{
  "encoder_widths": [160, 320, 640, 1280],
  "text_encoder_width": 128,
  "text_encoder_drop_path": 0.1,
  "text_encoder_positions": "learned",
  "residual_init": "scaled_by_depth"
}
Rows from block 5 of the image encoder of a small contrastive image-text model, named by matrix and row number. Each number is 128 + 24 x the weight over its row's rms, rounded and kept within 0 to 255. All counts start at 0. Numbers have three digits each.
After each channel's rows are labels from the 100 images, of 14848, where the channel reaches its highest value: "lies over" is the class under the peak. Only what is clearly more common there than usual is listed. The data: simulated fluorescence microscopy of cells.
# sq0: squeeze pointwise conv (encoder.blocks.5.sq.0.weight, 80x320x1x1), inputs 128-191

sq0.65:142141115134136160130145109139157140127139105133115125120112135115134140119117092164141119127119094140131149183134103122163079128087123122109127098136104127126118119169135085124117064191127128
lies over: nucleus

sq0.55:115134142110147116139117164155133073136182182140150140116152127142132137109132108128137113138128100123119152136141094152151099134149119142166165155168119125096131148083148127198117100129127126
lies over: cytoplasm

sq0.71:139137141153133118104130113114173117111144111102140131129098133131134157145158085101131117164146165149113117150164156157233095121086132103185159155168123142128122136089091130154142090085137169
lies over: cytoplasm

sq0.12:124112124117144116118142132144130142170132145154156143120132121115142108147092120130146134100153123125135141080116129101100191135124099111106154143127148137150133117109085056139152127141165162
lies over: cytoplasm

sq0.6:170133168150112114120128131131139114115070104155145119122141126136124151135104130123113102116110104154137133124120142111168091117110140103146112110169121146134149104153079162141118092115156130
lies over: nucleus

sq0.27:102106137141133117105145103134082124155120100136133149107106146102107139136103132116104122118142109126114099145124079115091133107191151135166154121142093138131121170125122130110150166128129136
lies over: cytoplasm

sq0.2:083129139154116147112125144112138155118164134144117140125106161118135139109146127122137149149132144142058113113132148153136125092119079158108116125083114105141143087109122119164147153187119134
lies over: cytoplasm

sq0.76:131102127145124145112124152112151144121104154142108107132148137125128120128128136109125149102123125152163170040133090137090131134095163121106145142073194173137100116137156109102136147164128125
lies over: nucleus

sq0.60:127127131114128127111130138114123135132087130139092157110142118121090142144122114133123108080129138079107144170123137127108142075136066091115154162123160086095150124175070129154133120121132139
lies over: cytoplasm

sq0.41:152135130152117114137151124096118119139116126129142145087125107119126113145117085151115118125099114180118118124119124159128164113117095123115137127132115154111110121129134148115161106136162114
lies over: cytoplasm; nucleus

sq0.17:142128152157109129133130149088132098113147123136133151127111131096134181113113167140102121110134068147111082148154107123108139126117107086129118144135139113115123105167115124112163115095136141
lies over: cytoplasm

sq0.53:143121112108125135119143118154121147123121138147127147132143099127144095114133137129132139116107122124119180128172115115079112106110213100135073133163100127145159105107149100113100109180117135
lies over: nucleus

sq0.66:133154122123121129107122140132152091142126144134120147093160138141100116123131145157146116109114111140139137170172090125140134136081110107155112089141048142137122102177135072121123117209124116
lies over: cytoplasm

sq0.57:140119128109126112115116131085106121127153126141125135134132125145100107152145172133124099092138077121101108133132103144065136174153140116126155098114104149126154134127124109170121171101150144
lies over: cytoplasm

sq0.39:140121116136115136095145122147125150121136145138140129095144139114110097106134144089106108122108143162143121161113094133116140130141189102155081124123150091102132166146058167128160159118149116
lies over: cytoplasm

sq0.26:159159128110141141138174127127156122144091161156135153113147140101125109100143147151122120140096135100149178083191138092083136073084140137101092133134124093151141069107124118130121126097155123
lies over: nucleus

sq0.46:133118125108106141124141130126121148133114131114117134113151140135104120107144127146143146129120128122146134102154153156074092146157150154123132103088141123114135155060168131182120191179123129
lies over: cytoplasm

sq0.3:105119136110130130110141129130121102161125147140115149127119132121144120128103096145144148139131139112095140148130159165130153094159057133059137087116168158141099095103145084145149142201110131
lies over: cytoplasm; nucleus

sq0.37:120140113156147126131146113115126125136125110143133111119104122136161119128131111112120129156109109132078131106170127114114086104177119120133094088082125140097135156148185072159129141139160108
lies over: cytoplasm; nucleus

sq0.69:106131126128120129141127109150135119107109116121123164107099130101123116126090112154105146136121099114179129110132119131106117140088133142117129103114122176142180084138120163159147134095115097
lies over: nucleus

sq0.79:141081157117128123130136153130133109121125157124140100118123114130171147120131136101111107112110118129099120083070150139202089120160127103121126134166182059155145136141097101146167161184136126
lies over: nucleus

sq0.20:105105119117177128126140132110120141112101119125139114133121101172111123123131131120118124132117130139159108052161184110156107072088137150114120107175146172185111123147129157129129155138098121
lies over: cytoplasm

sq0.29:131123099158130130121142132114132121137129144109109137089118123123116149138093146138126146125119112117144191104142118072104142098083197134132121098133135154123092114173168104116117112122165141
lies over: cytoplasm; nucleus

sq0.28:082141121121130149140127145149134130111123126145148129149150117146143125103134079126142157135123168134133093088173095109099202095172099147131132176213120149171063128115109133158107135146130127
lies over: cytoplasm

sq0.58:119172120137122121133140141117118112129173095185171133134138118159111161151109148123121115160120110119132140071119158126112115139076107133112125142188183092120140109048052135114101135092096119
lies over: nucleus

sq0.56:106125145103130124134106124124170110147133114119135111080144152130115106111114146138125108105124125129109111102114099138111115133044117136156140109129173094135145130102089087129147155106168153
lies over: nucleus

sq0.68:152106119104119173119124129113085156122109127100095123153125144116067119110154137103113167113141124115162114103127134201136147078151119100140162122122173154103154117170107127111101133105136098
lies over: cytoplasm

sq0.48:142156144128155112116139144117125132111131160141155096120114131121102133115115111130096089102101118177144087084157103141097169111135113108147116126113118138144154096117140113163140121126148112
lies over: cytoplasm; nucleus

sq0.9:114124136076087161141160091108111139129154136127138139113115119137145079125093104146155141130124120128150121136133104107116053142094125075099180089157107096141158160141097211181123107100126185
lies over: cytoplasm; nucleus

sq0.77:102139137113113130140120135108122138142089145128139124119137130135162149116139155126156130128145133125154152149106130125138108115125136115124124133088159095135129103121164123174121139138128132
lies over: cytoplasm

sq0.32:115139127141127136157137145127061140113114129125126133114132136106124108145138111172138143114120134144098142119099151098111108114125106103117185101099123149129129157097129114151145129091158167
lies over: nucleus

sq0.47:128117150157137106110157147134141119135162143120121116142123143097115127171131142144148126107105134154129074113154125081126151145090049123103157121134104158150125134162068157130141118119125134
lies over: cytoplasm

sq0.4:139147151116126143166109131117112133117110146143123123120130133087128113103133119145104128131139079110051132130142094151080088150090143109141119103088117134139150150128191132128134153145154128
lies over: nucleus

sq0.15:068149115144099137149126121137127143104166135123123132132080128137150121117139116145127123110135156144130147104136115089123112114141136121112130107156105164125127128126114155168128107095186098
lies over: nucleus